{"encoder_norm": "batchnorm", "text_encoder_norm": "layernorm", "text_encoder_bias": "none", "text_encoder_parallel_block": false, "residual_init": "none", "optimizer": "adamw", "beta1": 0.9, "eps": 1e-08, "batch_size": 256, "weight_decay": 0.1}
Rows from block 5 of the text encoder of a small contrastive image-text model, named by matrix and row number. Rows with one number belong to one neuron. Each number is 500 + 50 x the weight over its row's rms, rounded and kept within 0 to 999. All counts start at 0. Numbers have three digits each.
After each neuron's rows are labels from the 100 texts, of 14848, where the neuron reaches its highest value: "tokens" is the input token at the peak. Only what is clearly more common there than usual is listed. The data: simulated fluorescence microscopy of cells. In brackets: how many of the 100, against the usual share in percent.
# fc1: MLP up (text_encoder.blocks.5.mlp.fc1.weight, 512x128), inputs 0-127
# fc2: MLP down (text_encoder.blocks.5.mlp.fc2.weight, 128x512, transposed), outputs 0-127

fc1.100:500434500500500500500500500500429542611500429557500500500500500500500500424500500500500500500387500500549500500500500384500587448452500621610500587609500427500500385500500500369500564500500500500500446500500562500500500384500500434500500500500500613500500500500422500500500584601500500631568500500500500500500500500500500500500500580500570500614429378602405580500500500500500552500500
fc2.100:372500409500500500500500579500549500500555500399571468438500382465500500500685500500572500500500431391451500542500500500613500500500500500500500500500500500500618500500500500500500500363500500500572500500606500500432424500416450500500500500500500500500500500568358500581500500500500500500500500500500500403500500500500432598500555387500500500500500572557500435446500500500500405500605
tokens: "<end>" (98 vs 9.9)

fc1.497:560500594594500500609516430500453594500500500591500500553500534602500500500500500448500500500500500630637442500500568586500500500563532500500500500500411377578415580500593614500477500500500546403500500591554500500500500440500500500411500500547409523500500389500500500500500500500500500500500500500500500523500434500387500384500557455442500500500500555438500564588500500500500551577500
fc2.497:500500500500500500500460500500500581454500500450500500500500403500557500500587500596528500444550500624500500500500500591500500580500405500500367500500500500500568500461500525500432500500500508500460538500565500425500500500386500500500454500500500428555607500444473587453609500500500500500549500500437500404434413592500500627500500623500469405405500578500470500588500423404585500500418
tokens: "red" (100 vs 2)

fc1.414:500500620569546500500500548617500500500625500551500540500500580500500500435421500500447500500500500500585500436500575500500500381551500500500500500500500500500500319430576605500500439500500500500396500560500436425500500426556500500500500542607500648500444500500581500420434578500500500500500500500602460580500553500500500500500388500500500531500500500500500574397500500500500500548433
fc2.414:500500500500500500464446500500555405500366500602500500500500500500405500500522500382568500500500500500500637500500378583500459500500500446419500500500530500569500615500441324500500433500500500500613500500500500500500500500500500500500500500500500500500500500500590500500602500500500500363585500414500500500500500500500500594500662500500500500500500420579609424551500500500500500552548
tokens: "vacuoles" (69 vs 1.2)

fc1.198:500500636580601600592542500500448500638500500500500500631500500461424500500500578500424564500500500440500562453460552556500500461585500431594500456582500500534459500500500500500591500500500500500500500537446462565425483500545500442434500448500387500444407420451500500500409500579570500430556500464500558500541500566386557464500500399529500549500500534431500500467442500500500500447500
fc2.198:468560349500500461393500559500576479500596500500500500375500430500500590460573430500590500500500500500500423500500406428500443500431414500500500500435500500427630500500454475427500500500500500500609500446500500436500500610500500500611500547550500500562572574500561500500557434500418446527500500500422500500500562500638436500500500500500500500500500500570500444500606575500500500500500
tokens: "," (66 vs 19.8); "cyan" (34 vs 2)

fc1.129:640451500500500443609500388453500500500429455500500554500500557500340565500500500438457500500459459500500500500551546500500500450500629500577500500500433432380456500500540500500500449569500500500466422500500500563500500500651417500403457594500443500500500459576435500500441500500591500500500500500500418572555430500500556500500500437445430500500500500500577564500500500500417612500500
fc2.129:500554500500500500500500500500500558452562500500500500500500500500500500550565500580500500500566500592539500587423465667500456500500451448500407500500500500579500500420500582445354500500556544500500559541585469446558500500500564500493500395500500500537628500500465500500500441500500500500500446542424600433352500561500500447500555500500500378418500500451426465615541500436500435528431
tokens: "cyan" (100 vs 2)

fc1.388:500500635500376500500500500616500500500500500500444500500500500500363500500500357500500500500500500500500500500500500500500500588500500500500500629500500500405350500500500500378500500612500500500500500500500426500620500500607500500500500422586500500500574500500581500413500625608500500500500500500500604500661500500500500500500437500500500500500500500410500500500500500500419500500500
fc2.388:500500500500382500500500500500500500576500500500587500500559500367500500500611500604365500500618500500500500500500500500500500425500500617500367613500500500500500580500500374500500500500500500500500500500500500500500500500500620500500430500500427500500631500500500500500500371500500500500601500500500403500500500500500427500500500500500500500500594500500623345500613500500500500500500
tokens: "membrane" (51 vs 1.3); "," (49 vs 19.8)

fc1.250:530500461500549632500441500500473436545357460500500500500600500565480516539374608443427500500500500500593500500500500442500500383600442500539500422453500500500441500500603544500612500603500544441543483536500500454463436500548438470423500500603500500500408500437500500500458500500574500540537500443545456467500574500464535449500500500500565500500500500574573500432447580500500616473500
fc2.250:500500406476500463500450500427500409430500420500455500500426500472500500387473500461500572500473500463458625435500415547562500559500439433553525471424500546500544540434432484573500500471500382570571500500500465452376500500500619543590500449500500500500443583500551479500530511500617500500455500595500500531400500445590560500450500436500500554500500531423440500568612500500500463500467
tokens: "stain" (67 vs 9.9); "cells" (33 vs 9.9)

fc1.317:500443500587500627500500500500554500628557500560431500566500500500416433500500500500500500500389647420586500500500556500500500500528447500500500500500500426500500500500500500500500399500500455500500500500500500583348500500500500500500500500545500500445500500500581500500435548687500500500500597500605500570500500500408407441500500419500500634454435500500430500500500500545500500414500
fc2.317:500500603500500500500429500500500500440500580383587500500500500500500500586607500437500500500500441500500500427500500500369500500500500337427500500360500500500500500598500500500500500371402500564500500500416500500500500500500585500581415646500500500500500500500500599500500500500500500500500500500500500500500500500500500500500500405500500500500642632500500396500500384500500500500553
tokens: "red" (87 vs 2)

fc1.184:418388500500414584500419500500500500500360500500425500500500500500500390500500573384500500500500500500616402399500500500500500500500423500500500579603582500500500500500500598411500428500500500500500500500500500500500500500597500500500394500500360612424500500430500500500500500500500431645500500500500500500500500500500500500357500500500500500500500500408500500500412500500500610500500
fc2.184:500500500432433431500422500500500605500602589500500500500500500500500500500500500500500500500610500500500402500500500444500500500500500500500397500500605500425500575500600500500500500500500582500377593500500500411500500500412500500500395644633500500500500500500500409500566500500500500500500500628500500557500500500500500500400500500500500500344500500500413397500500500373500500500581
tokens: "membrane" (54 vs 1.3); "yellow" (46 vs 2)

fc1.274:452440500500500500500568500453500500611397446558500415589500539500500500500500602500500500438389500449500500500408500500500631500500580500500500500500500456500500500500500500500500500500630500500425500500500500500500607331500500500500500500500500500450439424500500500500500578500500500607500549500500575500596500500500500500500626500583647500553500500551414561500500500565415584398500
fc2.274:443500500500500443500500526457500500500500538500592405500459434500500500500590552500573500500456451500500612511418500500607587500367500438456500567500500478583500500500500500440500500430540500500600500500500572500445500500442500559549429500366500558500470500530394603543500487462445500604500545459500552441544565542585500500432571396542500500455588530542450500556500500541500451500631
tokens: "bright" (67 vs 1.2); "stain" (33 vs 9.9)

fc1.200:500440549500500396500627500541401543500500500543500500596500500500500446414567430500500500500395569500500584500500500572500563500500500500500500500500500500500500500428416500554500500447500500500500500500500500448411600500500500574594500500561500582356500444526589570500500500500406500500500500500500621500500500500500500500500500427500390563582500400405380500500533500500500500500348
fc2.200:500500500387500500413500500500500443500412427585459500431500429500500444500500500440500572426569500426555562500597500500500451551500500500500500500387500500429500617500500500500500418500500447500627500500549500500500500500500500500500547500558451500565430500500500500500500500500602432500500500610586424500500500500573500561426500360500500407500500500500586427426500669403500500500500
tokens: "cells" (65 vs 9.9)

fc1.435:500500500500588500500608500500500500578500500500500500500500500613369500500345500500500500500389500500500500500422583500500500373359500403500500626500500500586500500389598500500578500500500500500500500500383500500500500396500500500500500500500376500500500500500618500500500500500500500500500500500500500500500500500383608500500500500500500500601500500367500500500500392500500500500500
fc2.435:500500500500500500500500500401500403500500579500434417500385500500500500500500440500500500500500500500611500500500500500500500500500500362394500500500500500500500500500598500500500500500500404500399500500415500500500500500604500500432500612500500500500500500500387500500500416500606384443591410617500433500500500500500500500500500500500500421500500601407627500500391500500500609500613
tokens: "cyan" (57 vs 2); "stain" (36 vs 9.9)

fc1.15:500500500600430500500615500500500500500500430500500562500500565429360500428500500500500500500500500500500500500500588406500575500603500500500567500616419500500500500500572500500500500603406500500500500500571424500500446500607500554500418500500423500500500500500500500500419564500421595403500561500500500578576500438389500500500500500500500555500500373500500588410423500608500500542433
fc2.15:415569500500500547500500500500500500500423617437500395401500450500436500610500500500500500500603500432500586597500500590500400500500500500500500500500583500500567500500500500500500606500500445400500401500611384500500500500500418500500409500428588454500500500395500500500584500570425500500500500500500500466426500609500500500500500500500500400500427429500500441500553373458500500500500
tokens: "vacuoles" (43 vs 1.2); "<end>" (23 vs 9.9)

fc1.294:655500500500500500500500500500500623500500385617500606630500596500366500500500500394500500500500500500500500500500500500500500500392500500500500592500500500500416500375500500500500500500500500500500500500326500500500403353500500500500385500500500500500500500500369500500500500500500500500500500500599500500500340500500500500500500500500500500500500500500500500500500500500500631500500
fc2.294:500500580500500394500500500500500591500500500500500500646500500429500604385500500603500500500500500500500500500500398500500435500500500378432358500370500500500500500405500500500500500500634539500433580500500628579500500500500500500582500500351500500500500500500500500390500500500500500500500500500500500500500500500500500500500500500412405414500500500500500500500500500500500406500661
tokens: "cyan" (52 vs 2); "spots" (34 vs 1.2); "cell" (14 vs 1.2)

fc1.390:500500500437431500500610500500500500500500500500500570500500500500500583500500500500500500500500500500500500393583369370500500500392588606636591500500500435500399500410500500500500430584500500500500500626500500500500500500662578454500500500500500500500500500500500500419500500500607500608500500500500500566500500500500500500500439500422500427500500359500500500584500629500500500500500
fc2.390:500500500428566348500500500500500500392500500500500500500500500500620500423591500500500500362500398500500500500500572500500500500500500500500500500500500500500580500500500500500500500384500500500500500407500500387500395500500500500500500403500500500500500500500500581632415500500416500609500500500500500500500500500610627361500601613598500500500500500500500500500500500355500500500500
tokens: "membrane" (33 vs 1.3); "ten" (14 vs 0.3)

fc1.126:500428500500500567500500500500500500500500500500500423563500500612500399550500571425500500500500500500655500500563500500392500405500500391500629580500566390500334564500500545500500500571500500500500500500423500500500500500581500420500500500500424583500500417469500500409500500500500500544500500397500500500608425500406500408500599500500500500437552500500500571552417500500500500500500
fc2.126:500500500398500443500403603500438500546500500500500500500377500500500427500560500500500500600643542500500500500582410500500500500586500317386500500500500500590500500500500500500500500418500500500500537500500500500500500500435606500500500500500589500630500500500399500538500500500500409500500500571500500415500375500500500500500500500500500572500500613424500426597500500500500500500612
tokens: "red" (38 vs 2); "<end>" (33 vs 9.9); "stain" (29 vs 9.9)

fc1.327:500500500500500500500500372500500500500500500500500382500500500500500500385500500500500500500500500500500500500500500383500500500500500500500500500500500500500500500348617643500623500500500500368381500663500500624500500500500500500500616500500500500500500349500500500500500500500500500500384500500500500500500500500500500355500500500500500500500500500355500500500500382500500500604500
fc2.327:500500331500500500500500622500500392500500500500500500500500500500500500357500500602500383500500500500500500500629500500500500500500500409367500500500398500500417500500500577397500500500500500616500500500500500500622500500500500500500500500363500500645500406500500500500500500500500500500500384500500500500616500500424500500500604500500500411500500623500500500500500500500500500500500
tokens: "<end>" (51 vs 9.9)

fc1.45:500500500500500500573500500500433500500500500500500500500594500558427500500500449500500538449500557500500500365500500500500500439500500590594500500500500500358432500402500500586500500500500464500500500608500500500500574500609500500500500500500500500391500500438572412500425500547657500500500500500543408657500500575500500395437500500403500500500500398500500591500500500581500602500401
fc2.45:500554500412500500500500500405500352440606500500500500577500500421430500500500500625500397500451500500500365500620500500500500500500500569500424500500500500461500500500500500500500600500583500500500500500500587500500321500500500500401500500500500500500500500500500500500500500500500437604398449645589500500500500500500590500500380611500500500500500500500500376500500500500500500500500
tokens: "membrane" (100 vs 1.3)

fc1.162:500500500500500500500500500608500500500412500500500603500500609500382500394500500500500500500500500500500500500500500581346634500605500500614500500423500500500500500500500500500598500500500500500500500606500500500500500500620500500500500500500500500500500500500500389361425500614500500500500599500595500500500500500500500500500500500500377500620500500500500601500500500500500500500325
fc2.162:575605611500637500500500500371500415500500577500500500500395500500443556500500403500500500500500411500500500500500500500500500500500500500500380500388500500500500500500393390500500500500500396403500500394500402595405500500500450500500500500500500500500500588500599500500500556500500500500500500500597500500557500500500500500626500500435382500500500500406599500598500500500500500500500
tokens: "vacuoles" (57 vs 1.2); "," (43 vs 19.8)

fc1.264:500332500638500500500500500500500500500500314500500500500500500500644500500500500500500500500500500647500500500500500357500500500500500342500500500500500500500500500500500500500500333500500500500500500500500500500500647500500500500500500500500500500500500500500500500500500500500500500500500697500500500500500500500500500500351500500500500500500647500500500500500500634500500500500500
fc2.264:500500500370500500500384500500500500500358500500500500500500500500500500611500500396500500500500500500500500500500500500500500500500365500342500500500500500500500639500500500500500500500500500307500500500500500388500500500500500500619500500500500660500500500500500500347500500500500500500500500500500374500646619500500640500500500500500500500500500500500500500500500500500500500500500
tokens: "cells" (100 vs 9.9)

fc1.65:500500612500500500500500398500500500500500500500577500500500500500500500500500648500411500500500500610500500500595500500500500500500626500500500500500500500500500500500500500500500500500500666405500500500500500500500500500500500500500406354500500500373500500500500500500500500500500500500500500500500500500500500500500685500500500500500566418500617500500500655500500500500409500657341
fc2.65:500500365436500388500500500500500500577500500404500500500500500500366500500500500500430500500500500500500500500597500500565500428558612428382500500500411500500500500500500500500500500433500500500500500407500500500500500584605500500500500635500500410500500581500500500500500500390581406500500500500500332500500500500500500500500500500605405500500411581500618500500500500500500606500577
tokens: "," (86 vs 19.8); "green" (14 vs 2)

fc1.194:597500500500500552539544500500500455500387463500500500500584555500408548563457500500437500587500500500500500461547500408500602500542500562564500466454395452360500544560548500470568500558500538500405443546500500599500500446569436459414500590448428500537500500500406500500410500500571596534545500500500410500583409527446463500500500500457500464500461450500583566500420560500500602500500
fc2.194:500500500500500500556500500500500500444500500554409500463411429415500500500500500500500500500500455500500500460431500668500500500421500500500449500500500500500500580410500550500500500448451460500616567500574443430500594500463583566590500396550434500500500500403500500500500500500449451500432500550500617563341585500567500424439473500500554500446554450500500464559544587427539380500500
tokens: "stain" (81 vs 9.9)

fc1.219:500429500500415564500614500500500500576591387500431500500500500429500530500500500500500500500500500500500500500427500448500500500440500500500500500644407500500500391403500500381500500566500575500500500593573500500437435445500416500500500408500500566454500500439500500500500500613500620500500575500500500500500566500500392500500437500500500500500461354500413551500500619587410500500500
fc2.219:500567500500500405325500500500500500500500500500500500500500500500500500581500500500593500564581500500403500500500500358500500500500500500500500500500500500572500500615426500500500603412500396628500441391500500500500500500500500598595500500500500500588500500500500467500500414500388500593500500500500500500446500500600500500581500500500500500500500500500598414390500500500500324500500
tokens: "," (79 vs 19.8)

fc1.132:500500500500500619500500500500500500500500500500500500500274500500500500500500500500500500500500500500500500500500265694500500500698500500500500500500289500500500500500500500500500500500500500500500500500500500500500500500500500500500500500500500720500500500500500500500500500500500500500672500500500500500500500500500500500500500500500500500500500500500500500500500500500500500500500
fc2.132:371500500500500633500500500500500500617500500500500500500500500500500500621500500374500500500500379500352500500500500500595500409606500500500500500500500500500500500500500500500500500500601500500633500500500500500500500500500603500500500500500640500609415500500500500500500500500500500500500500500500384500500500610500500500500500500500500500659610374500500500500500500500500500642500
tokens: "cells" (100 vs 9.9)

fc1.378:500500592500500500500500500500500500500445500500628500500500500500500500568500500500500500500500500500500500500500418500500648500500631614578500617590500593500500382500500500500500500595500605438500500500408500500500500500500500500500574500500500500413500500500500500500500500500500578500500389408500500500500500500500500385574339434388500500578500425580410500500430500567500500500406
fc2.378:500500500500400500384401500500411500500500500500500594385500500500371500416500500410500400500500500500500500500500500394570437500500621500500500443500500500500500500500500500500500500500500500622500500500500500500419500500500611500500500500500500500574500500635390500500500604432500500500500500500629500500630500500500500500612500500500500608500359500500500500500500500500500500381500
tokens: "<end>" (59 vs 9.9)

fc1.479:500500500574500446615684420500500500500500500577576500566500500559500500454500500500550479500443500500500572500456500500405602500500662426500570569500500414500500500442500500500500416500500500409451500594500438621427563432500500500500500500434383500464500405563500500500500557500432500500500500384500500530500408500443500500500544449500500462531500467500438560500500500569421500500500
fc2.479:500500433400500445590477500405369401500423500559587375500408500560500500500500500500424586500500500500500500551500500500500561500500500500500389500500540579500500500500500500500500523500598553500590500500500610385500430500580500500500500400500559500500500500377453500525500500432655500500500500500500500441500500500611500568500500429590500500394500584500500500500500500500500500500559
tokens: "bright" (100 vs 1.2)

fc1.464:500500500500500500500684500500500500500500500500500500500500500500500500500500500500500500500500500500500500500500500500500500500500500500500500328500500500500500500500500500500500500500500337500500500500500500697500500500500500500500500500500500500500500500500500664500353500699500500500500500500500304500500500500328500500500500500500500500500500500500500500500500500688500500500500
fc2.464:391500615500500500500385500394500500500500409500500375611500500500500500500500500500500500500500500500423500427392500500500581589500500500500413500500608500500500500500500500500500500426500500500709500500500500500582500500500500500500500500500500500500395614500500500500596500500371500500500590411350500500500434500500500590500500500500415500500500416500500419500500500500500500500500
tokens: "cells" (57 vs 9.9); "," (43 vs 19.8)

fc1.60:500500648500568605663500500500500657500500500500500500679500500500332500500500500500588625500424500500500500500500500500500500369500584500500500556500500500500500500500500614500562391500500500500500500500500500500373500500500500500500500500411500500500500500500500500500500500597419500500500500500500500500500500500500500500500500391391500500500500592500500500500500500500428500500590
fc2.60:444500500500602500595500500366417500500500570429500500612429500500500455500500500597500500500500500500500500609500541636500500500500500323427500500406500500576500500500500500447500500560500500500500500500500500500500563500500500500500500556382546443500500500500430500500598434500500500500500443577500500406500349613500500600500500539500500367500583500500500500500500500500500500500596
tokens: "cyan" (49 vs 2); "spots" (30 vs 1.2); "smooth" (21 vs 1.2)

fc1.381:500500500500500500625500500585500500500500500500500500500603598500382500500500500500500500500500500500500500500500500404500500365500500500500500613608500500500500500500500648500500500500627597500500500500500500500500500500500409500500500500500374500500500340500500500595500500500500500500406500500606500617500380578500500500500500500500637500500500500357500500500500500500500605500500
fc2.381:500500500500500500500500500500500500500568500397500500500500500564586397402500500500500500500428500500500500500500500414500500500610500366410500500500500500500500500500593394500393412590500500614500500382500500500578500500500394500500500599500413500500500500500500389500500500500500500500500500500500500401500500500500500500500435500592500358351500500402500500500500500500500500500665
tokens: "stain" (57 vs 9.9); "membrane" (43 vs 1.3)

fc1.118:623438500568571585554500416500446500500500391548460500500500587500500500500441553500500628500447596500500500438608500500500500421500454500624425429471432500439500439500577500500500500605439500429500500500500500500500391500565500500368500455500500500500500500500500500408500500500500620453500500500531442500454500500500500438500500500500570464437500500500500570386439594500383500500500
fc2.118:463500500500568448500574500500444500500500500500500416500443441500415500427500500500500531435547500500500500581466500583500500500500425500500500500500500500500558468500593500318500442500500611500602500500500500420500500575555598570500500371500437500500500433500500645545424500500500500427500500500416500500584442500500500569500500421538444500445663545500436456500400560500500435500500
tokens: "cells" (42 vs 9.9); "stain" (42 vs 9.9)

fc1.183:500500564584500662500451500500462500500453500500441422545552500500600500500500500500500500500426647500500500414500500500500500412500500500500562500500500500500500376395500500500500500573500500416500500557500500500500500466500500416404500500567500639433370500500569500456426500613500500564500500500500500500429641500500500399455500500500500564500424500575500500385500500556500500443500
fc2.183:500500500444500500500397500500500500500500500500500600444500500500500500500500500546594500500500500362423652500500500500589500500556500500591500500443500500500625500500500412500500588500500412500403500588500565500500500500500500500500606500550500500500500583500500500500500567500500500500598500634436500500354500500500405562500614500408500500500374500412500419500500500500408500500500
tokens: "<end>" (68 vs 9.9); "cells" (32 vs 9.9)

fc1.367:500397530500553589602516500572431500545500500611581405563573570577542500516500500500500500500500559533500500500500500500500567372500500500611500576500500500500500500374500500500500409500500536500545562500461443443500500435500500410383427539500500525429456500426540500358500500500500593500419500394500500500500500500500545500416453500500578422537566500441454446464500563500500500559459
fc2.367:500500552601386500500428500500500500500542500500452500500586500500500500626500500457500500500500500500500500477500587456557500500541603500500500500548500500500500500653500450500500587404500432500424457500500500634500500451500500500590554500500553500453607500611500500500500541500500452428500500500548500386500549500423500442583558500500500564572374431540565500500500317500500500500466
tokens: "<end>" (79 vs 9.9)

fc1.101:590500500595500500500500500500617500500363500500500500500500500393500500500385500500500500583500500500500500500500617500500500500500500572500580500500500500377383599500500500500620500500500587500500500500500500500500500500500500500500500500500500542500500500500500500500427564569500500500500500406500500607626500391378500366500500500500500500500500377500593604500382500500500592500500
fc2.101:500500500500500368500500500609500500500500500500618500500500500500639500500500500500500500500500500500500500500500500632500366500500610500500500500500500500500500500500420500500332500500500500500500500500388623500500500500500500500500340500500627500500609417500500500628500500500500646500500386500500500500500500500500604500500500500500389500500500500500500500500500500500500616500500
tokens: "<end>" (46 vs 9.9); "stain" (21 vs 9.9)

fc1.392:560500500500500590616500422563426500500500500500500500618500567500500438500500550500452615500500681500500500420500554439448500500500500500500500500623500500500407500500500565607500500500500538500557564500405500500500500500564500500523500456598427500395500458500605500500500500500570500500500500500432500624500500500402500412500500500500500570615500384500500544407500500500500560500500
fc2.392:500500500443597500500500500433500450500500500416500456500500440375500500390500500558500500500500500500450500500500500654455500500577500368500500500500500500500500500500582500500575500500500500500500439569557500500500579613500363567500500500500500500500500623474500500500500500536402500413431596566595500555500500500617500500500500500500500376347562581500605500500500500500500500500500
tokens: "membrane" (54 vs 1.3); "stain" (46 vs 9.9)

fc1.484:500500631560618625572500500437500500661500500579500500651570500435454417500500568500500500500500632500500634500500500500500573500500500500500500442547500500500500500500500500500500453575500500500500500500429436500401500500500572500397500438500405565500500415500500563500430551617500500500500421500500500500500500500354500500500500431500500500500500500425500500500500500464451500446500
fc2.484:431500415500500585442500564423500500421500500398500500500500436500500500500500500500500500500500500500500500500500411500500500584500324500500500500408500583500631500500398500500500413500588500500598500420500500500370500621500588500500500500500500500500569542500500500500580500500500500435500500591500473387500500500637418500500500500603444500500500500437500500500574585500574449500562
tokens: "stain" (58 vs 9.9); "," (42 vs 19.8)

fc1.26:500500465500431500500554449562435458560500500500440545500550500500380500500500500465436532500500500500581432416583500438500469525542500567555552500500464433398455500500500582443500403500500500578474528550500500556532500452616574528500500500589401500432500374538500500500448567613500500500556500500500500550613422438459414500500500500568500500544445418500500544539500500500354592447500
fc2.26:464567577500434540500398527500500449455580500461561529429500500500500500571500500500500363500500447538500453568500460450500500569500534500537500569500500500500500500427414417568377500389546533542422399500500500441577462500500616448500500500500560500500500500589500500500573500500455500500500500500500552396544580563500543500547456556500566603552500500500500431500595385500500388571451
tokens: "cells" (100 vs 9.9)

fc1.114:500500602560500500586658500500500546500500500623597387500500580500500500500500541500500571447500500500561589500438500591500586500449646500500542575612500500500500500500414500500500500500500500407560569500500500500500500500500500500448431414500380586452500500444500500442500585500500500500500500500500500548500500566453575500428500425412500500500500500500384500500500500591500500595448
fc2.114:500500553391500500500415500500500500500500500500584500500419500500500500500500500500445500500500500433500500500614500472500500500500500500569416500384500500411500466500500500500429500426500500500500427500500654500500500500559630570500500610410500500500500426500426567500392500426642500500600383629500500500530500500500586594500500426500435500419500500528500500500572500394500500500500
tokens: "cytoplasm" (100 vs 1.2)

fc1.143:631500500500500500500596500500500500658500500500610500500500500500377500411409500500500500500388500500500500500500608500500677500500500500500500587500500500500500500500500500500500500500500500572618500500423500500500500500500500500500390500500500500435500500500500500500395500500500500367500500408500500571500346500500500500500500500500574500500500500388500500500500583414500584500624
fc2.143:500500500500500408500500500500588500500338605366500500500500381366381596500500591500500500500500500500500500500500500500500500500408500366500500500500500500500385500500500500500637414500500500500431500500500612500500500500407500500587500500500500500500500500500500500500500500500500500500500398500500592500500369500607500500500500500500500500500500500500500500413633615500500500500500
tokens: "cytoplasm" (65 vs 1.2); "<end>" (35 vs 9.9)

fc1.77:500442500606500647500620500590500500500500411500500595594500500500500500500500500414500500414431500500596500500500500500447500500500500500617500500603500500500500421500500500426419500500390603500500587500500500500500500399500500500417500500500500500500500407500500500500500500589500500500500500500500500500556500500433500413590385500391380500500500402500500500398500500500500397563500
fc2.77:429500577407376500370500500500552500500500500500500500500500500500500500500500500500500500412500500500500500500500500500500597500500500500500500500500500500569500500562500361500500500500500500500500500500500500500500500360459500500500500650500579500500500500500298592585500500500500389500500500500500500500500500500500500500668500500500329500500500500500386500500500500500500374500624
tokens: "cytoplasm" (37 vs 1.2); "<end>" (33 vs 9.9)

fc1.354:500500500500500500500500500500500500500500361500342500500500500500500500500500354500500500500500500500500500500500500500500679500500647500500675500500500500500500500500500500500500500500500500500500356500500500500321500500500500500500500500500500500500500623500500500339500500500500613500500500500500651500361500500500500500500500357500500500500500500500500500500500500500500500500500
fc2.354:500500500500500500500500380354500359500500500500500500500500500427500500636500500500500500500401500500399500500500500500500500500500500500500342500500500500500500500627500500500500500500500500500500610400500500609404431600500500500625500500371500500500500500404500500393590500500607500500500500500500390500500500500500500500500500422500500500500500500500500500594500595500500500615500
tokens: "vacuoles" (67 vs 1.2)

fc1.213:500500500500500500500560500500500500500500500500500500500559500500288500500500500430500500500428500415610500500500449500386500500572500500500620500500500389388500566500500500560500424500500500563500576576500500587500500388623500500500500500500500500500500362593500500422500500562500409500500500500500418598500500500434421500500500500500500585500500500500500580500500500597500582393500
fc2.213:500500583500456500500384500500500416500500597411708500500500500547500563500407607500500391500500443595402395500500500464458500500500549430500500500500500500500441379500500500558500500500500500548500500382500581500500500500500500384500500500500500500450500500500500500500584395500426562500500500500500500399602459500500500500500449500500500562552500500500500405438500500500500500584598
tokens: "stain" (89 vs 9.9)

fc1.175:557500500500500500500586500500500500500500500500500500568500500500404500500500500377500500601500500617584500500500500500500500500500500500500500500500437500500500500500601574500586360500500500500500500583500500500371500500500500442500500500500391500500500436500593582415500500581500500500561455500500500639622500500363500500500500420434397637500500500500500631500500500605500565500500
fc2.175:500500594366500500500411500407578500600500583425500319395500500500500500573578500449500500500500500500609500500500500500500608581603500500395500500500500500500500500500500500500500500500500500500579380500390500500500500500500606500580500500500500500500500401500500500500500500500500500375500500500500500500500500640500500500500500446500500384399500500500591500500500500500500500500589
tokens: "vacuoles" (100 vs 1.2)

fc1.445:569435500500555444500621462500500500594500377500500500500500500418436401388500431500562500525382562500500588500500500500500500500500621500426500500500500402500500500500500500500500500500500500500500403500500500500500500500500500500500564410500367500462434500617533587451500666500500500500599592387500500580500500500500500500587500500500500500500500500500500572437402500500422500500500
fc2.445:500599500500500500551500500500435500500591500422500500500631500500586500500500500500601500624423500500370500500500500500500500500500500500500500500500538500386500500500419500500644579500500500500500568500500500500500500500422500500425500618500597500500500557385500344451500500500408500500500500500393429405341500500594500500563500500500500500500500500500500500569500500500500500411500
tokens: "cytoplasm" (46 vs 1.2); "smooth" (20 vs 1.2)

fc1.241:500400451437500572500500500500500446567583534500500500500562500500410500500500500500554500500433606500585442397500555500438500500551500500500545500500434343500500500500574545500540384554500500500500500586454500545500426500592500543500500500500500500428553393581500500415500589558447500500500582500586500594582500500440392402500433500500536500500500500481500543530500500500390623500500
fc2.241:500554500500500441433444500581500500500500500415666500448500550535538500454417550442500454500500500500440437500500500372453500500500547500500500500448585634500432434586500412569500590500458500575500406448411538500536500500500541410500500576473500500500500500447500500570500500448500500573448500500500500446627500500500500500550500566500500574622583500500500500415500361500554500500500
tokens: "red" (57 vs 2); "eleven" (34 vs 0.4)

fc1.284:500500500500500500500500500500500500544500500500500597500500500500408500500500559429425500500500500500640398423500500500500500500581500500500593500500500418500389558500554574500500500500500500500500577596500500500447500422500500457500500500500402500500500402553500500578416500500500410565500500500500500574500500500285416393462500500500500500500500500500500556543500421500500638330500
fc2.284:451500661500500500448431500626500500500581583432615446500500500410565526583500500500500500500573443563500413625570500500437500500500500500500500500500500500500500403560500500500410500500500500500500500500500500500500500500500566500500447592563500500500500388500500451500500361437500444500500500538500566392605500548452500500464370608500500500500576500500500438411500500500500500500588
tokens: "stain" (100 vs 9.9)

fc1.384:500500500500500500500500500605422545500500402500500500500613500549500373500500500500500500500374593500500573410406500580430500500500500435500500500500500451500417500500396500500500416500500500500500500500424500500500561500500602500500500500500500640387500500500627500500500599500500500500500614500500500500500500500438409500500500500500500500603571500500403575500500500616500500500348
fc2.384:500500500500500500500500500500596427500500500500500500500500438366500500500500500500500500500500500392500500419500500500500500500603500500500394305392500500500500500500500500500500500500440400500622500500531500500500500500500471500500500500500500500544500500500431500569500500500587500500463500500500500587296596500500500500429500500404500500500500500500671500500619585500500617579500
tokens: "cells" (54 vs 9.9)